python train.py --dataset="two synthetic voices taking turns or overlapping, over music, noise or silence" --n_mels=80 --encoder_drop_path=0.2 --decoder_layers=8 --decoder_head_dim=32 --batch_size=512 --weight_decay=0.1
Rows from block 6 of the audio encoder of a small encoder-decoder audio transcriber, named by matrix and row number. Rows with one number belong to one channel. Each number is 50 + 15 x the weight over its row's rms, rounded and kept within 0 to 99. All counts start at 0. After the name is the row's rms in percent of the matrix's.
After each channel's rows are labels from the 100 clips, of 14848, where the channel reaches its highest value: "lies over" is the class under the peak; "responds to" is what is common among them. Only what is clearly more common there than usual is listed. The data: two synthetic voices taking turns or overlapping, over music, noise or silence. In brackets: how many of the 100.
# convs1: first pointwise conv (encoder.blocks.6.convs.1.weight, 192x192x1), inputs 0-95
# convs3: second pointwise conv (encoder.blocks.6.convs.3.weight, 192x192x1, transposed), outputs 0-95

convs1.72 102:47 43 55 56 55 43 31 70 66 78 49 51 27 28 66 43 30 73 51 75 33 27 40 46 38 32 66 91 37 36 33 47 21 45 45 22 42 36 49 74 49 58 51 29 60 32 42 70 24 37 39 45 23 59 34 65 49 32 54 53 53 61 53 45 30 41 46 46 92 30 46 61 59 61 39 34 53 32 47 58 58 41 44 65 69 52 66 39 41 66 79 52 64 43 47 55
convs3.72 099:72 49 61 73 47 59 37 42 36 55 34 58 38 57 81 49 42 49 22 37 52 39 63 32 65 27 69 56 54 32 47 52 51 18 51 30 73 57 35 54 46 47 58 26 56 39 59 54 48 49 37 48 39 40 46 57 62 47 43 59 51 53 68 49 72 43 60 38 22 34 22 26 30 54 26 47 57 45 36 43 65 53 63 23 63 44 78 48 60 65 27 70 41 47 40 60
lies over: deep voice (29)
responds to: second voice: none (53)

convs1.14 101:27 76 66 54 53 46 38 46 37 78 52 45 89 33 61 34 45 61 25 57 57 31 62 45 33 55 58 65 41 47 38 33 43 84 27 31 58 50 76 52 39 64 30 41 68 55 40 60 46 70 60 58 60 52 52 50 59 55 60 39 61 55 67 72 34 33 49 48 31 45 86 67 09 32 44 40 32 50 54 49 50 66 59 38 30 66 42 48 42 77 04 55 40 54 44 26
convs3.14 111:47 78 35 71 44 45 72 46 52 40 61 54 61 46 43 61 62 59 66 64 49 49 56 27 35 30 40 55 45 34 48 47 33 32 38 36 43 62 53 56 51 64 55 66 53 61 47 71 32 29 66 82 40 70 35 42 46 29 53 54 61 58 41 34 40 58 58 54 57 47 51 62 51 43 51 29 39 36 71 00 72 66 52 35 40 53 72 58 38 53 31 26 49 38 72 53
lies over: two voices (28)
responds to: second voice: none (45)

convs1.100 103:40 64 47 46 36 37 62 63 36 42 51 79 53 55 49 48 52 39 50 47 35 53 22 50 56 79 62 85 53 63 28 57 63 57 66 39 49 64 67 93 84 37 66 62 78 48 63 49 48 53 53 51 39 43 43 46 78 45 51 46 61 43 35 32 48 52 46 55 19 67 68 71 73 57 66 32 67 72 46 46 53 22 57 67 36 35 37 46 45 42 46 30 53 44 71 67
convs3.100 100:42 63 43 51 31 43 56 43 57 56 73 52 48 21 51 42 27 34 60 74 43 56 54 74 50 08 43 64 63 40 39 21 27 57 54 47 69 35 63 78 54 47 21 45 22 42 45 47 31 47 44 52 68 77 45 51 48 36 66 54 42 51 59 85 61 48 50 23 32 31 38 42 42 49 36 38 54 52 45 40 50 46 43 36 44 47 41 46 64 62 51 43 25 44 53 63
lies over: low voice (31)
responds to: text has "usual" (34)

convs1.185 092:36 32 59 77 49 79 52 47 52 55 17 38 84 72 66 50 53 43 80 47 53 59 40 34 52 62 39 61 42 58 37 41 58 61 54 45 28 41 65 35 50 69 34 90 61 75 39 24 53 51 66 30 78 69 29 28 46 78 47 67 30 63 56 38 52 65 28 56 35 51 32 26 34 60 53 27 69 49 34 47 53 48 42 45 04 39 47 58 48 33 33 53 56 49 57 50
convs3.185 095:42 60 62 48 35 68 51 19 38 37 40 62 36 44 55 41 47 67 68 58 41 41 70 58 44 56 41 61 66 71 40 47 31 62 42 46 28 43 19 39 42 30 16 61 18 37 36 42 36 51 69 53 36 71 46 41 55 45 58 70 35 42 74 40 34 44 50 49 45 40 42 73 48 66 31 34 68 60 59 55 47 53 54 61 37 38 68 49 50 61 40 53 07 81 47 50
lies over: two voices (67)
responds to: overlap (99); first voice: child-like voice (53)

convs1.56 107:34 69 58 43 64 51 66 58 40 83 38 81 69 58 23 51 50 43 37 68 71 47 27 56 44 14 47 25 38 90 33 40 61 34 66 30 38 45 29 41 81 47 55 30 62 42 40 45 42 35 58 54 41 49 50 32 49 57 42 45 43 54 65 39 86 48 56 54 44 75 34 37 77 53 61 75 60 35 62 47 50 09 61 47 50 56 37 46 35 78 75 28 51 67 61 62
convs3.56 111:48 24 36 54 91 58 28 14 35 41 77 78 55 35 87 64 68 70 33 32 64 47 42 46 42 74 31 48 08 53 45 23 47 34 51 57 28 45 28 53 59 52 47 52 51 44 80 56 55 58 57 62 75 39 73 62 57 74 59 28 47 46 39 58 39 32 46 59 67 57 49 28 56 69 36 24 62 59 36 60 41 75 37 56 61 41 24 38 55 42 49 65 60 38 58 47
lies over: two voices (52)
responds to: overlap (80)

convs1.106 101:51 43 41 57 62 69 53 44 33 49 71 53 49 60 24 50 29 36 49 51 71 67 26 50 40 49 32 54 32 30 52 58 42 44 44 41 78 38 63 51 44 52 25 49 33 52 35 38 58 55 49 35 37 50 82 41 80 33 40 79 34 78 68 44 55 24 61 61 65 54 53 54 34 64 54 57 56 49 61 38 25 51 17 58 42 63 60 76 47 55 43 69 52 55 50 56
convs3.106 103:43 58 47 63 43 46 49 34 56 59 65 48 70 53 77 42 33 30 23 62 33 26 31 37 26 53 30 41 31 16 23 67 54 33 47 34 58 83 43 48 63 26 38 71 79 45 45 64 33 31 56 56 37 67 47 79 63 33 56 46 57 51 49 37 37 60 73 69 33 30 35 84 64 10 54 66 37 45 39 43 56 38 21 38 50 46 28 82 33 50 57 39 40 43 66 54
lies over: child-like voice (32)
responds to: overlap (79)

convs1.175 109:66 50 63 27 41 36 36 42 25 68 38 79 78 57 48 48 35 30 61 47 45 77 56 54 63 54 39 40 66 47 39 41 42 71 64 71 58 45 55 49 44 33 44 47 50 56 43 57 45 57 59 51 61 45 40 50 65 24 44 45 26 48 40 55 61 48 23 58 65 54 61 43 56 42 73 58 46 21 34 55 26 37 71 52 32 56 57 27 63 60 23 39 56 67 92 37
convs3.175 120:38 20 63 24 44 48 48 32 67 40 70 34 49 66 44 48 40 58 31 32 62 67 58 59 49 64 74 59 31 47 71 55 59 61 50 80 30 52 65 69 45 67 50 47 63 40 70 46 50 64 65 49 26 45 60 62 30 59 35 47 31 65 41 57 40 73 45 69 23 74 32 55 53 39 90 74 78 77 59 58 42 53 39 49 68 49 23 49 70 51 44 46 55 53 58 62
lies over: two voices (79)
responds to: overlap (91)

convs1.188 108:67 59 53 24 74 43 46 27 43 56 45 46 71 54 55 50 48 30 37 58 45 80 54 45 39 59 49 50 36 62 34 55 49 54 67 40 71 63 69 59 58 38 64 89 61 52 33 29 67 48 31 60 65 55 47 56 48 59 54 63 45 44 60 52 55 56 51 63 37 61 49 66 53 79 57 12 87 59 62 55 49 40 51 64 37 39 46 57 51 49 51 67 26 43 53 64
convs3.188 114:55 28 36 41 41 46 31 43 63 46 50 63 79 39 40 42 45 63 63 66 64 48 66 35 36 57 46 32 47 53 44 44 30 40 27 34 34 45 52 42 36 50 28 51 46 55 46 50 67 33 75 66 38 53 33 36 76 48 54 47 38 94 41 50 46 51 72 42 76 66 58 48 30 27 56 40 43 57 52 28 64 64 53 42 46 55 41 26 78 41 23 38 37 54 42 57
lies over: two voices (37)
responds to: overlap (95)

convs1.107 115:39 70 55 64 75 52 60 80 74 60 58 51 72 80 54 48 49 50 50 38 33 33 64 55 47 41 59 29 71 58 56 45 59 37 43 36 66 22 40 18 67 42 58 41 82 55 34 48 42 09 28 30 59 69 40 31 50 56 25 67 27 54 37 49 67 33 37 24 78 28 38 37 42 46 28 63 44 60 39 56 43 40 52 40 39 22 75 65 65 61 39 32 48 49 45 39
convs3.107 108:60 67 66 58 69 72 49 33 85 30 48 41 38 75 62 68 84 43 66 48 36 35 66 39 38 46 48 42 50 58 44 61 31 64 53 35 38 39 44 44 50 54 38 47 61 26 35 39 38 44 40 40 24 07 38 27 35 29 60 53 69 38 29 54 36 69 37 47 55 76 58 24 55 69 55 42 42 59 44 86 72 26 54 56 56 56 47 58 50 62 35 58 36 37 58 21
lies over: two voices (54)
responds to: overlap (99)

convs1.173 104:54 46 58 61 56 47 62 52 59 37 75 43 62 86 56 63 32 65 33 61 68 85 53 30 47 50 32 57 39 23 64 39 60 50 71 72 65 51 33 52 60 27 24 29 48 65 26 34 18 54 76 41 37 45 73 38 48 45 91 63 42 87 76 43 64 22 53 52 58 52 18 42 47 58 49 32 50 71 57 55 22 37 64 35 40 39 64 23 63 53 29 56 70 39 36 49
convs3.173 100:56 56 44 57 11 38 44 54 75 55 63 38 54 46 46 32 76 35 49 46 65 46 35 68 64 28 51 59 72 43 38 40 53 32 57 23 56 40 37 56 59 37 57 51 44 22 58 48 52 27 26 47 36 57 49 51 41 40 53 78 20 66 47 55 55 76 76 44 35 37 33 48 82 62 45 49 81 50 62 22 46 56 30 35 66 75 36 35 21 66 62 54 58 45 26 30
lies over: high voice (29)
responds to: overlap (79)

convs1.190 091:45 50 29 34 10 71 00 42 33 43 55 50 54 58 75 56 52 75 42 40 38 29 45 45 52 34 65 60 67 47 40 59 58 45 43 55 47 64 62 42 53 63 56 54 42 44 57 46 37 55 64 40 64 48 58 69 61 39 49 46 57 49 38 57 59 36 51 49 41 51 52 49 19 57 57 48 62 42 34 32 43 56 64 26 79 60 47 42 31 75 71 66 53 40 33 66
convs3.190 094:57 40 48 47 48 31 63 89 54 32 53 35 30 44 26 67 71 57 59 69 45 43 65 39 40 73 39 55 61 54 70 59 81 61 54 41 66 60 40 63 35 53 56 56 52 32 45 32 55 73 54 53 41 32 99 41 56 22 47 66 33 58 34 50 49 62 63 53 60 63 48 44 61 32 61 64 43 11 38 18 51 62 54 77 41 57 64 45 56 46 67 57 50 44 15 58
lies over: two voices (65)
responds to: overlap (88)

convs1.22 097:44 44 71 36 59 35 56 35 59 48 42 55 35 35 43 46 63 26 53 29 55 68 39 45 24 45 41 63 59 54 51 57 38 60 60 49 68 25 66 54 56 61 42 39 62 62 76 73 22 57 57 34 05 39 51 72 40 74 58 42 38 75 21 65 37 48 35 43 42 60 80 35 27 68 23 30 56 64 46 59 66 84 39 41 54 46 24 51 49 39 50 51 49 31 50 60
convs3.22 095:65 53 43 37 64 43 72 37 68 72 50 59 28 40 61 63 48 36 86 46 43 58 32 62 58 32 78 51 34 50 47 59 36 46 55 58 63 73 41 27 36 28 41 29 35 49 53 43 54 58 30 60 79 55 81 74 34 71 28 46 31 63 28 47 47 51 50 60 36 36 47 46 47 62 73 45 88 55 45 63 59 34 40 51 48 43 51 39 64 50 56 63 40 34 27 59
lies over: low voice (33)
responds to: second voice: none (89)

convs1.78 100:45 71 42 38 33 37 44 54 61 29 77 39 66 49 60 48 37 60 75 52 39 94 39 47 37 32 62 54 40 45 66 52 57 70 58 67 35 57 60 67 35 51 45 36 67 43 67 45 63 63 29 50 40 31 78 50 52 40 99 48 38 59 58 52 42 50 36 45 61 62 54 63 36 62 58 72 62 63 44 55 37 56 22 28 62 46 42 58 51 66 61 48 17 54 68 35
convs3.78 102:35 44 57 34 79 51 31 68 46 61 46 48 62 35 23 70 54 45 39 68 46 51 40 75 33 49 31 59 26 49 65 49 61 60 58 52 69 50 81 65 58 39 59 61 67 48 68 60 37 49 39 28 54 67 58 70 55 33 51 41 66 32 80 51 24 44 58 57 19 31 35 45 41 28 25 52 29 57 36 47 57 73 51 59 46 51 43 49 33 38 64 39 38 30 62 51
lies over: high voice (31)
responds to: second voice: none (51); text has "usual" (30)

convs1.2 099:60 95 59 40 47 34 53 55 15 39 81 47 54 57 63 58 45 43 32 49 42 30 53 54 62 52 53 57 68 56 34 59 48 77 61 53 51 51 45 81 66 49 52 61 73 63 44 44 48 41 44 43 33 57 51 62 48 35 66 57 59 38 66 36 58 69 29 53 53 68 70 60 82 54 67 53 67 33 37 57 46 47 36 48 52 70 36 29 67 52 66 43 46 64 74 69
convs3.2 120:49 68 57 64 53 52 58 05 19 56 39 44 50 30 21 54 56 46 51 20 49 43 52 50 55 05 31 34 53 29 46 25 41 46 37 13 66 33 63 48 51 70 44 42 60 52 51 19 47 54 41 57 47 16 19 46 29 46 41 38 55 55 26 65 64 55 36 20 06 27 34 41 49 51 28 57 49 30 54 31 48 30 35 50 29 42 87 62 45 61 37 57 63 47 38 52
lies over: low voice (32)
responds to: text has "teacher" (44)

convs1.109 093:65 44 53 55 52 58 63 33 71 62 84 43 48 35 87 58 69 66 37 62 25 47 76 67 38 67 36 49 49 84 60 60 54 26 82 75 42 43 49 63 35 64 62 37 82 49 17 65 40 69 35 40 38 80 63 26 42 64 54 32 68 46 40 62 47 70 64 48 62 33 26 52 72 39 35 36 54 50 79 22 47 90 50 61 42 39 53 40 46 47 67 50 65 67 36 42
convs3.109 091:81 72 51 57 69 55 24 66 44 30 35 79 40 37 74 48 41 40 38 42 27 21 53 24 35 93 25 34 39 37 57 70 35 52 52 53 39 12 37 57 26 44 46 56 39 36 25 31 45 57 32 52 72 86 47 55 35 46 67 19 72 30 64 66 63 52 62 46 81 63 55 24 75 46 36 56 38 18 59 57 61 57 53 44 37 53 36 49 31 40 34 40 51 43 45 54
lies over: no speech (100)
responds to: background: everyday noise (63)

convs1.5 098:51 36 49 45 38 48 53 62 56 38 47 46 14 55 53 57 51 44 47 52 52 56 62 99 41 49 49 54 46 47 59 54 46 54 61 44 51 36 50 68 43 43 50 47 62 50 64 61 61 60 68 52 35 57 59 24 38 46 64 61 36 18 52 55 58 51 44 52 73 67 65 33 53 77 74 52 64 44 39 99 35 38 47 59 30 50 17 60 48 75 55 49 46 19 31 33
convs3.5 100:37 38 48 57 21 53 35 35 63 55 41 53 32 54 52 56 66 26 46 44 49 25 38 39 39 57 46 57 27 36 47 44 72 38 52 47 37 62 34 44 36 58 61 51 70 58 49 34 61 67 58 38 59 54 54 76 41 36 18 29 43 82 14 65 56 73 53 67 39 38 44 09 59 35 50 23 50 39 43 52 31 46 49 60 37 56 42 65 45 54 52 33 28 02 46 66
lies over: child-like voice (34); high voice (29)
responds to: second voice: none (62)

convs1.126 105:44 86 59 54 56 33 57 53 62 24 78 52 41 51 42 48 26 62 46 41 42 78 38 41 39 58 53 59 67 86 47 56 46 59 44 61 39 58 83 49 58 71 32 34 54 45 59 79 49 56 44 53 45 37 63 40 40 51 88 70 37 71 72 78 33 51 47 62 53 79 53 72 26 55 47 47 34 78 57 40 57 44 47 30 73 36 36 37 63 95 50 45 37 70 58 41
convs3.126 102:47 45 45 39 35 31 33 60 35 64 20 35 26 62 68 46 71 59 28 31 47 58 49 58 38 55 23 60 19 32 45 64 51 52 25 29 39 51 50 53 50 38 58 58 78 63 60 66 60 51 29 16 30 49 56 31 58 34 46 53 21 44 45 64 43 40 49 17 27 44 23 51 54 78 00 50 57 42 25 72 37 48 41 28 54 47 48 40 48 63 52 49 77 44 45 52
lies over: child-like voice (39)
responds to: second voice: none (45)

convs1.4 089:64 44 51 55 55 46 70 43 50 63 49 60 51 62 37 51 89 51 51 60 53 39 46 51 41 47 39 49 51 38 30 26 60 58 55 46 42 46 21 58 44 43 54 40 45 72 56 54 94 41 59 51 55 57 84 42 48 57 50 58 59 28 38 42 78 60 59 74 38 58 78 67 63 44 59 65 48 39 38 41 36 53 53 36 17 26 50 49 48 37 29 54 56 86 56 63
convs3.4 086:42 41 76 83 28 69 56 28 70 66 33 51 50 79 38 83 40 71 78 59 41 73 57 66 58 11 33 65 67 77 44 68 65 53 35 56 66 53 43 16 57 44 44 46 47 47 49 54 54 55 73 61 63 46 53 46 74 68 45 39 52 48 43 38 40 49 55 71 70 61 55 54 60 59 72 21 51 61 43 37 88 66 35 39 54 59 54 22 63 23 57 42 48 68 52 53
lies over: no speech (95)
responds to: overlap (84)

convs1.52 102:52 51 30 73 52 77 38 69 43 20 77 28 08 64 60 45 49 65 60 52 39 42 46 48 63 52 50 92 46 60 61 55 27 36 29 44 60 68 55 50 62 29 61 48 47 29 42 56 74 41 36 27 59 40 55 32 52 64 45 92 43 43 42 52 54 48 48 25 45 67 56 52 67 69 45 71 54 70 62 41 71 56 24 50 37 55 54 55 49 55 67 57 36 48 83 18
convs3.52 102:59 50 46 64 32 60 54 54 63 59 20 45 85 52 42 61 68 49 84 30 43 58 53 53 49 48 58 27 76 45 46 35 42 45 48 57 65 30 27 66 39 39 64 35 28 14 55 37 59 66 30 59 32 64 35 66 44 58 38 38 44 24 49 95 73 54 54 56 14 47 56 64 56 65 47 39 69 46 44 56 66 37 45 64 75 59 97 63 58 50 46 67 55 61 42 32
lies over: low voice (30)
responds to: text has "letter" (26)

convs1.129 103:34 50 67 74 96 48 63 56 42 46 55 48 48 78 65 34 35 36 43 42 52 58 57 42 24 53 56 56 46 63 60 41 49 47 56 40 93 35 37 44 67 47 41 52 33 33 59 42 50 50 50 31 64 66 62 49 68 65 64 43 25 56 65 38 56 47 61 59 69 64 92 65 65 40 44 54 48 60 60 45 63 45 35 52 39 40 66 61 54 50 40 59 73 41 26 75
convs3.129 100:58 56 50 76 49 51 71 20 36 55 28 52 53 35 55 51 42 50 44 43 37 43 40 56 51 72 49 27 53 74 59 75 59 50 72 60 43 25 74 58 57 59 58 51 41 49 46 27 41 75 36 16 53 44 75 61 37 56 54 54 69 25 49 36 65 49 57 59 56 21 37 23 72 42 48 62 53 38 48 69 45 71 57 42 80 50 53 75 49 72 54 53 30 52 60 69
lies over: high voice (32); child-like voice (32)
responds to: overlap (78)

convs1.103 102:53 46 49 77 36 41 48 43 60 48 86 48 17 52 22 48 56 29 60 45 39 52 65 52 58 53 64 54 53 45 58 38 31 59 53 35 45 41 58 79 55 54 47 62 49 45 53 65 46 49 14 50 35 21 64 55 50 23 43 57 38 43 42 50 30 70 69 51 64 68 40 58 61 62 79 45 45 36 36 43 56 74 66 63 67 53 57 43 53 84 58 42 67 22 84 51
convs3.103 098:29 52 71 53 53 70 61 33 52 55 25 77 32 41 45 61 78 50 41 29 68 49 44 68 56 29 31 70 60 14 57 41 66 63 47 37 42 66 41 44 48 38 39 27 39 55 44 30 88 23 65 56 49 28 63 41 52 36 20 47 48 50 49 61 55 55 53 35 12 47 26 51 30 63 65 25 63 59 47 73 54 48 62 60 55 56 78 33 72 44 55 52 54 39 09 56
lies over: high voice (38)
responds to: text has "picture" (39)

convs1.77 099:54 73 51 30 48 39 50 44 62 57 66 72 26 53 16 63 59 38 70 61 27 45 56 38 66 59 54 70 73 55 40 49 15 53 72 63 80 44 37 54 59 65 43 62 53 38 70 67 73 49 75 54 62 40 47 19 28 34 75 41 67 25 51 46 46 47 33 62 31 65 85 61 40 57 38 54 78 76 68 46 55 89 52 39 78 70 47 42 43 48 48 35 34 40 57 58
convs3.77 098:65 63 64 56 50 60 38 34 86 55 66 35 33 19 73 34 55 50 32 49 59 41 74 53 48 24 53 47 34 66 59 51 55 47 72 73 68 51 46 41 34 33 59 52 49 26 26 46 63 34 47 53 74 36 56 49 47 54 45 48 45 35 46 44 38 48 54 71 45 44 64 66 31 31 42 26 65 66 58 53 60 59 43 55 43 32 35 39 63 69 33 45 27 17 92 69
lies over: high voice (30)
responds to: text has "picture" (34)

convs1.128 107:55 27 64 28 51 52 42 62 45 59 77 45 39 62 22 39 40 39 68 66 60 38 43 37 44 36 46 16 46 68 51 50 56 76 88 63 50 40 53 53 58 44 55 35 57 47 55 44 57 57 36 43 65 58 33 18 48 59 42 45 25 48 60 57 29 55 43 40 63 39 58 48 61 63 41 86 99 68 45 69 63 33 56 51 16 48 42 94 56 61 65 42 78 59 44 33
convs3.128 099:52 48 53 75 57 37 44 25 65 63 51 42 33 46 41 56 49 47 38 62 59 37 72 40 39 61 47 48 59 28 46 53 76 42 13 36 44 25 25 46 38 46 70 50 62 42 47 60 61 66 49 47 55 31 86 45 52 19 29 63 33 60 58 18 29 57 41 71 25 24 54 72 61 46 38 24 63 35 30 52 63 52 31 54 60 65 22 47 37 47 31 31 28 54 57 55
lies over: low voice (31); deep voice (30)
responds to: second voice: none (52)

convs1.70 097:47 54 51 82 67 44 66 44 55 65 36 56 41 66 66 68 57 65 35 43 67 52 46 40 63 48 56 44 30 56 70 50 36 30 30 56 43 39 50 36 46 18 62 19 59 64 45 36 55 60 64 69 22 39 83 59 30 59 66 51 49 52 77 47 56 46 74 70 29 58 71 62 43 50 64 60 40 63 52 33 49 35 72 64 64 62 30 39 47 28 57 34 49 31 23 32
convs3.70 091:45 49 62 37 51 61 83 73 86 48 62 60 89 32 67 47 58 68 68 45 59 42 72 65 44 31 75 34 56 43 49 44 27 48 64 53 37 34 51 30 32 71 53 53 70 58 54 63 54 48 40 59 53 62 56 60 56 50 49 78 38 64 42 52 57 67 45 79 56 72 56 67 63 50 30 58 54 55 51 94 62 41 63 41 57 51 48 31 60 62 65 70 50 42 70 58
lies over: deep voice (33)
responds to: second voice: none (45)